Weights of a small masked image model: 14900 steps, 48750 training examples.
Rows from block 6 of the encoder, named by matrix and row number. Rows with one number belong to one attention dimension. Each number is 500 + 25 x the weight over its row's rms, rounded and kept within 0 to 999. All counts start at 0. Numbers have three digits each. After the name is the row's rms in percent of the matrix's.
# q: attention query (encoder.blocks.6.attn.q.weight, 384x384), inputs 288-383
# k: attention key (encoder.blocks.6.attn.k.weight, 384x384), inputs 288-383
q.220 098:527522483544497503497479499491492500480490535515500512489511501480504514495510473510526546517516489495519489509519510488506519523539501475507449495510498508495518419518485505489487492479537534503469510503496517524442467511465495466489530562518511501462489519474481509494493493495499533482
k.220 102:445462514491471517532465520517472476508449490508517444513498513487479521467496478469483489500471504474504485506471451518521495463481552483469541489495474531535459483486508450468494492492502507478482489525503466515483489473523522499514502518511536522505529460517498507486512499464557520487
q.221 101:458505522467481509552509462513528447535511496474504552484500543526536486473486522487510515513484477500508466489523491461531489538504503479528482494474495506476512510539518515528485481471508519541495538482480500493539508467492515475532525530506465461499454480500505495522503553481493469466
k.221 100:483501543507482477536515470510478465456520538508479504499458468487478481532523527506471496499507528500490498513510500506530504519462515498479456503485494536524469497444487547481443536486480489490455515479511507492480523516510548481527489484495487516513491536516517459490435480456498493551
q.222 095:464511554527464519525539529526489445474538497478533511483474473494515487505509523466539512507510450510498488497525498499499527486488506481474480479497476532495479478555443502528501499499489498525501486523512531502525518492564528491497515468487481500529506513496499491507506532479468472529
k.222 099:481489500541486480500503519523515525528521552487538500479549495481480516490512489524490483518470489486484502463485483520511496505491417480512509494478483515480474490516449488492544481518523478518541505544521509480471511514520485510473456465490495494553530495511526475455494459464464476521
q.223 098:526535496504461494522479483510502459534492476526488500488513531478521538502507506525486531482493513519485509499487531493475515547484460527594505494471459538518486526485519485497512465468487528492530488482507473504492520494546456536487521435527495496526502456542514511533492471467474495492
k.223 098:545540502466499490514487521518504537522502476470483499490514515481520456499517460476514529505479506492540496526483483510486463511529470485491516516522530448479476549485481443454505544533518534517507514474522443519496456497495490460479431471498479537527519484496510489454508482497472493533
q.224 097:516485489527500518510489502437515527466492490500503542535497473494543440518490487507487509531494487536498508506479474461515497500491504439500462498494531474482507526479500496513480513554517501502525479473496477469497519498509531462522468503454516484504469487480516491482475477525465490499
k.224 103:488516521519510523443522516533486545516484498500445510543456526488502460468533498440521495541503493498514514481495493557519504494541546514549460503497541474543505473525500482513463485466514476513476464525522544521479499508505502481513490494479492488525502487491490531510511550509527468491
q.225 095:477500477483507489536482524500473540537552499550524492508501518499505446482490468493495492501515498469493488519534491495447517493519536467496453473481513462467506477551497500478497451546507451446511553467521486458497472464431516464498506487521524508521492519472512460487471474498528510538
k.225 099:508508494523515489499501493493526458562542470481490512468505516492525474532514471526546484519492497517494499489494448514512462523487522497463496470525509485499484453489509491502487505487499508506502474496524454492492492566491511517510519507510473521476506504476483525507495514500481478490
q.226 103:522514465504540504486463503500539495511547501519577480480479495494508481519523547463512488491485507483511541432540464521450451522533527476545490450517517486508524498484538539508492527465497490466522514528471467481485498481495494497532495528484489509490488465511496475503498497542505509521
k.226 106:482498527478463476497482504486498481484480504551496499475484520531510506523513501507514488513515496517486460520480478494494485503488522516466516520483510511486527524492536508504491467528413544449504506472476512496499524547462460546483523472508506512497525469457517506515498518497547516464
q.227 104:483520488519542460503490479524514505525535484476525512483522452496462504511483506491472499477500512488488462492505497496494455522511511485512518466522531513510446519533573490481478511490479500499498456476507541487490498485540439513511488520517530476486447496562496538504523514498485503530
k.227 106:504506529484521491483489477474476492508512495542541488476454517515526505459524507474477463518453501490495512448459503504500512528493489494434519453523483517457511505504487481507470500501458493476494534520475555517496513493469546512521519525496502486472508538489496515479517466547536502539
q.228 099:516502466455474477501481506497490461449506517465514522494554499463472461487497519488478491477512488532458477499490532511523519506495511497521486530486529486515473526501490490510479450511464502493487507504498529478536501483522526494473519504506490453527563472501505508470453479489482520489
k.228 105:520481497540501521548512512532488482466499480537517519480514514532502537494480523469543487557503469514480512482551503467516501527517500536474480499451493505495535518492470540462514505523497515476463541507548501492507496448521531550509470523526517475468533471526501517505489508511510484452
q.229 107:527506490451509507484513486466482485501491497555507487507507473534508493530492507501492500516492525524497494475505512509493499474506523499467540467495524521514485476490511518467502503506477526554490481504474481469514496522547525493488535538502515521521498484553490530497494507531494513537
k.229 099:517571461524521492491497478495480512469494474508493475504458513488541480523512509443515494523533495486537498493556525507481502508508510483485484471503518464538486492492495498522466508511485524517495459520481494484525476509492482504493460494493511519479537506485490492475471484488511495544
q.230 097:485496514511482485496518516530498530508515485469504525477461466448528519518493512493536531505540510522516548478545489528526479491496538494456450529467524488509469493516512532518473478494456509507480533506531536527459500502461506551463497501471466518500503495469497523465510522500534512513
k.230 102:493447535522493516519504509521492506484437538551515490498495529453520468521493511520501549481483507471528512467477443480471485523477487508517457535510442496500505486544493557469469505504446541482521511516491501496483496510470513501498509468493503459492469553468438536520517493498491502527
q.231 102:510503495434485489481548525496533485507477541507481513529502491513500499500491527492519528517519541550470514493489531481512486480488494497479522493526493511497498516480495515518525493518505494515529504422495505517467507502515511471528524478459511465468515468486501518497550470488550494513
k.231 099:522553526535465491459487537557475499543480527443524485511499503468481501533459516453469517534503464503512508500482556538467478517508524492508444488516455493525523478500554513482489515510487484500503483481495532486476551506471547523493515553469491488478547492476491474474508509494489468520
q.232 101:471479511507514518490502483459511518491509466483518524493480471487528474541469472508510505486532459497474479523500537531529528477517483494485475493508524516484472457488480514480497502506508539486474512487475568499499496545493473538508520515487536507518546499504474492509536465563482537471
k.232 100:485540486501477482502498497514511462496486474514484485509539488484470553483520526513489475493488540466484515493493525535512512515479473506516499512526479488553514506503524509486486525510464462489518522502475527509458482495557492468490502491520477526511510514527477481524515534517510540519
q.233 103:470522457485486499523525513515527475528481497505505523493519509494481519488494536493534499497468539483431556488530505504556503454545522492480497520513532522493476487515486482519443497473521504526469524493515461502482493504508545466526536532503470514480508500490544536481518524500480459533
k.233 097:474515469555495484516514479498510495557515475466516510537487479473482499479517521533528482499532502477529509443506518517461490501530517484479479514471466545502478464523494488583532473500492503559502479450490516495505502491468521517521468447485501482543524525543507549482516525477476460458
q.234 106:495535481499518483499553529516486494543524452516504524533474513509512492472477513499496527525538503494494451499473509527498457474523520501465486497520485468489489464495511514489523514500472498480534507465488517501513519478533514489543508475482494509490506515526493496492510510506516506487
k.234 101:454524470513498463469527544459485477503485539443485480512525519466470506484495548492535518557475522529524490540501480508510567520549561516519473467510479546495446484498469470507540463481461526505479509493448445473472522488458499470527502501490551531511504492481505463467492535433471472506
q.235 100:545484529525475497451471496470502508499550480464517515489499504494489538497512542513473474493486489485528517459514497501503507493524492517568533573465511516513508463517509495518515549503484472476525483498525495529500500502527492470486507523536490515497485543477477519500568481497520523519
k.235 096:555460517513497540530486481506512464513473528486525488495536445494481490482539495486503431507525495508496488492513476477514519487464476483508541576466514515505489549517531532519512466522493492476487515479486518495459491526508506535455510455498523513505533516508520514536549529501489447477
q.236 105:514469475493479511520512477499517491525477573501498472507497482506469502470491512490489496459490491495519518508529526538546538543514486493513483471454517489492504493508491556504498521524478500475504490491493520524528507444510486502464465471515490505503509503502487450510490501499455505506
k.236 103:497519504530507466501526502484499487496457505497478517461455498535518483525520541486513472503529551458512497501523525515493487515519524528467472501509528469513494517470515549506524495523470479497547491490459527506477476490478505495481505461470440528496505519497504481504470463503502503464
q.237 100:512476532528525465485487485453462503521501488501475500486518474546499518521531514472489514484466487488489477519477496532534425517513467499537502503454485529538529523494547500518503526525490531535556486478513505534487481509509471513499474525546490493481517521526519508518509510530489509527
k.237 102:521481472481480535501507474548510502472499476530498507520493483479468476471465496532455502500481525461474529476500493471494525489509472509501520500551512467488497517516490548499450523449447510484538503496484479530484497486523530506488517489503451484503516536517519470519550557497494497496
q.238 095:536532530490485573482479506498472449542525535535514482518524508464442512503496532469480533545450499478505506523463524474462464464518461532494494485538505467446514509506505480554487477479512475538476470495522502488521485502508499500428475571498475497508542513472505482487498523476419504527
k.238 100:473491497565522546492486501488493477473478520500526507489498500530533507497468473472474519506509469538561483512478533454504493506478485520535510515513495519496486478451535494482537498540507510526501496480507478477501491517520527528478536447508515481496487522484436468515500463506518499515
q.239 112:484496482513480515445453484482491481496523502477456505501497512527477514488522492505490439509490515516508514504542523479489477497493478554506535475515500496507508477468477520479482542497488463499524469513492457531498492527502453503478547493536530513469503546501531504533484502518538518515
k.239 112:500481514486501491467471514482519511436526519467487498489527520467504486488500530502500506528489507506522525500507497508536511481513491498482575497530508484500472510521524483509488495494438532493515483487478467499557517492515435540492495548505543504496514511474557519523540456535472504500
q.240 097:431513516521505509524530528507489470482472527482487460511488505483514519490445483507497452513476493485496488496516590505507514480491463525543507516492526448516481534487449531498497497493469494512519485498461498506472522531534446527481481474527508509473539506484498538468528549487541521524
k.240 103:524487501509464474522460507495475489528478516544489503540501494508525515502500456517470538481512501478481515486486467516516538516515542533518510484466472485484511490556497500491481481510478531475475507506514517525547504494532526488513514534487480504503528500486469518431501509485485543501
q.241 100:539492487529505552539543497552501465481512508469535506469512499483488498463517490496538468515496497549490524518503485542500487506480462479472502508506489484510485467527476492503498509490498504487463511501510475472475518490487510512529510473468489499434531525556550507518487486477542481517
k.241 100:478538496458483499519562511479513461507482470514470541440518505436509514519496509486510519524485484515507548526518530511518479483495469503457477534510516520527480492492458520528540514490495521456539541437529518517478472494468505512520494522500470538472528501492492511513508563458495525519
q.242 098:519551521508492500498500486513470477465508454509478461507510478490522518473447533501498546515487513516497525536523525517478528497503519470505521475476518521489513461510487462484482482493499494500493545508450475513487494453485483558497515485463478439471457464437518510454491504422502520475
k.242 107:484511493507564464484498513514511504497491547554501504544495513480513527499498453500470520476478459470496533489503512482481442527526536487518516525453464481498428519481501454527506526504501519501503493499487518511524472482528499494486498490503523484483475472470532504470525492465442528477
q.243 105:508491510491536452488498498506490500533548500489525446509506465501511486511476456507488511528468493454498476506507503472511486495497550468524501484501498504544568546489540519489483495491500519507457492531508478475514485476524470545494445506537451540508531466515484481506507495466491510519
k.243 103:541495494464499464512461509506497561534507504510524464517520511465519506506489514497498494495493494481485503477475490529479514505532532492477485515492494523496547501473505507484491534448524493527516527528449446452531484471475528486528520509485514461483508481511490474502509458510444454473
q.244 097:517514504478517536544513522500464475478499461500502452480517503513488475491465487513487476512500514515534494515480493460506515521537481457541456439551504487495519513485510525463551493516511489464447498456502459496478510448489496500464502488501475496496490483513512485504490517495507512425
k.244 092:471496457533531464544474487512444527491527494498499505478502478521513528530519501467456455496557482542516511523540477493480483493496519524488494527513509491508475465482511490509495515446474502506525495505486532497476503482490498534505482478506478520486542497547533500474470483530531551503
q.245 105:491458499481516513538485471471503484456501502489461504531486488469529478489511464481512454485481532493496482506477531488515476499489471471496502515482529481513482522501487556499511484536465464498494499519507455533494509487483487523527507456532522496473517501511513527482525517515498507499
k.245 103:456529492486467552511498479469493511514511490490525526509510491485520550488502493502522509523484565477508533515514503511488464436555499554499504499494471465510544485476494499512505479493505501481476491429517524541482484520478511511499487511494497493480481491499504518477483469538521480485
q.246 097:473481464513552471559492515508499521502462503526528466475503487510505508544533526542437480522481518513526519501466500467480462517512457459490499501454535535481478473528515454498512532512525468501520529497522486512485520489516483505508487510494489483483502474526500538543496501519532528507
k.246 097:520496511513459488472530524460509471483515516536497525472464475536481516493512511479482523463473543487490506516528509528501476484480482500491529536498495510499480529429462467523513519504474486474518536523521532485536506520508507511468549489498493489496478517458488509478449500478559540522
q.247 108:509507460437525487511512516476550545503493485514563548512422510479508465523494495453531510540515467483513501498539491509479518450525528529498556556515488505501456507489494465518457529504482505496487493484487501499535479515488472456486508477452507480468468459454499531457505482492480471500
k.247 109:443473506520453466473460511473502503483524498506463461489511473522508498462527523528523484537514477493496548479497511453459476532469472503495520487495484499499504516489494487526483492476483478526543520482505509517536510486544503472491496455510487491509517483490479505495510492503492511506
q.248 097:460445496497470526465488463472528509495504520471507523511505472495489471519523472477518484520527489493496496517541505457466468515475483495492509524474537506472507507462468504529502520503496518515490497474486516474507511452536527535530551449488504501473507500484498511531533489469481501505
k.248 098:481520518516474468535460484484533535521526510504528517492502500511485505495488490496541514453491512517483533526481491461499502509526506471510515527517457470505518519452470476481515522534517495501515489494534485478503490471543510530535518470491460535482539505499535463488481461505462499521
q.249 091:470500526464515508484469490526481504495523485480502463477486493564540486491519509504508478455501523514474498499460496503484485470493495543494511487492476468505523541477533515500493486477548481540495511533529467503516508515459506451489515483534515477489520494529504451514556478525472501492
k.249 092:515517495517488501513494470486503471519539498512449526488487507554507483503465501482512516501497506519514534557468455480491524495491544496451483530519520505456519528516524488469491494477528431486535477539546523531492547478462495490460464502514504545516465500480517511494535490511485500502
q.250 110:515490518498507492492493512535487551497518526523502461505469482508556505513485506487504505455526497538512502538529524476504448540510463515515480520494478533479518487488496478457497529515470504496489483477514508507488491535482488531522483529507493443514497490454479477542505489493543464557
k.250 108:477514479554503551472503498464514502529507522529535542523500470507467525525513468520481455490525524495529537533472504487516459539479503466481533522501558461469469505497507492519494487509506514492485518541518507482505501475473533507547454528463482524502502487507497483518557465513487485472
q.251 102:522459455512529461473518521510518477544507531457501468488504460507491470520501511531479491482495485544495528522506475490544514477490476501458450466494491486478554501472479518488487535500498512485471518507510495500500525488514516493544501498497487517481487471510509521439467537492521534501
k.251 106:478549492509478464497521533511472525518497503452493480514502506485515547523486588507518492514504509503489477465549485534463497503502531513492490508512542510481470480481496496488513493509545420531483468528470444465510504462492525485497537521491526485501510489439513501506495533507467488490
q.252 098:513428499490520506524550469472511496528533493510546504504472505546464465493495493547494505491489462482488513492537501509464489481497535521549453505500535529496525495459456473512471522551496538504521526472485533484454477511517528517456508501502500487510497497505463490479534523510499511472
k.252 095:522499523511493544535478504480524555533479476487475497506518511465557481538488512511506526491468524491489487475490441503505507441486489503494475502491539532508484489481514486485521488474497521495490538510497470499445501466529487463550504478492534549543463453476441496494519519512517458475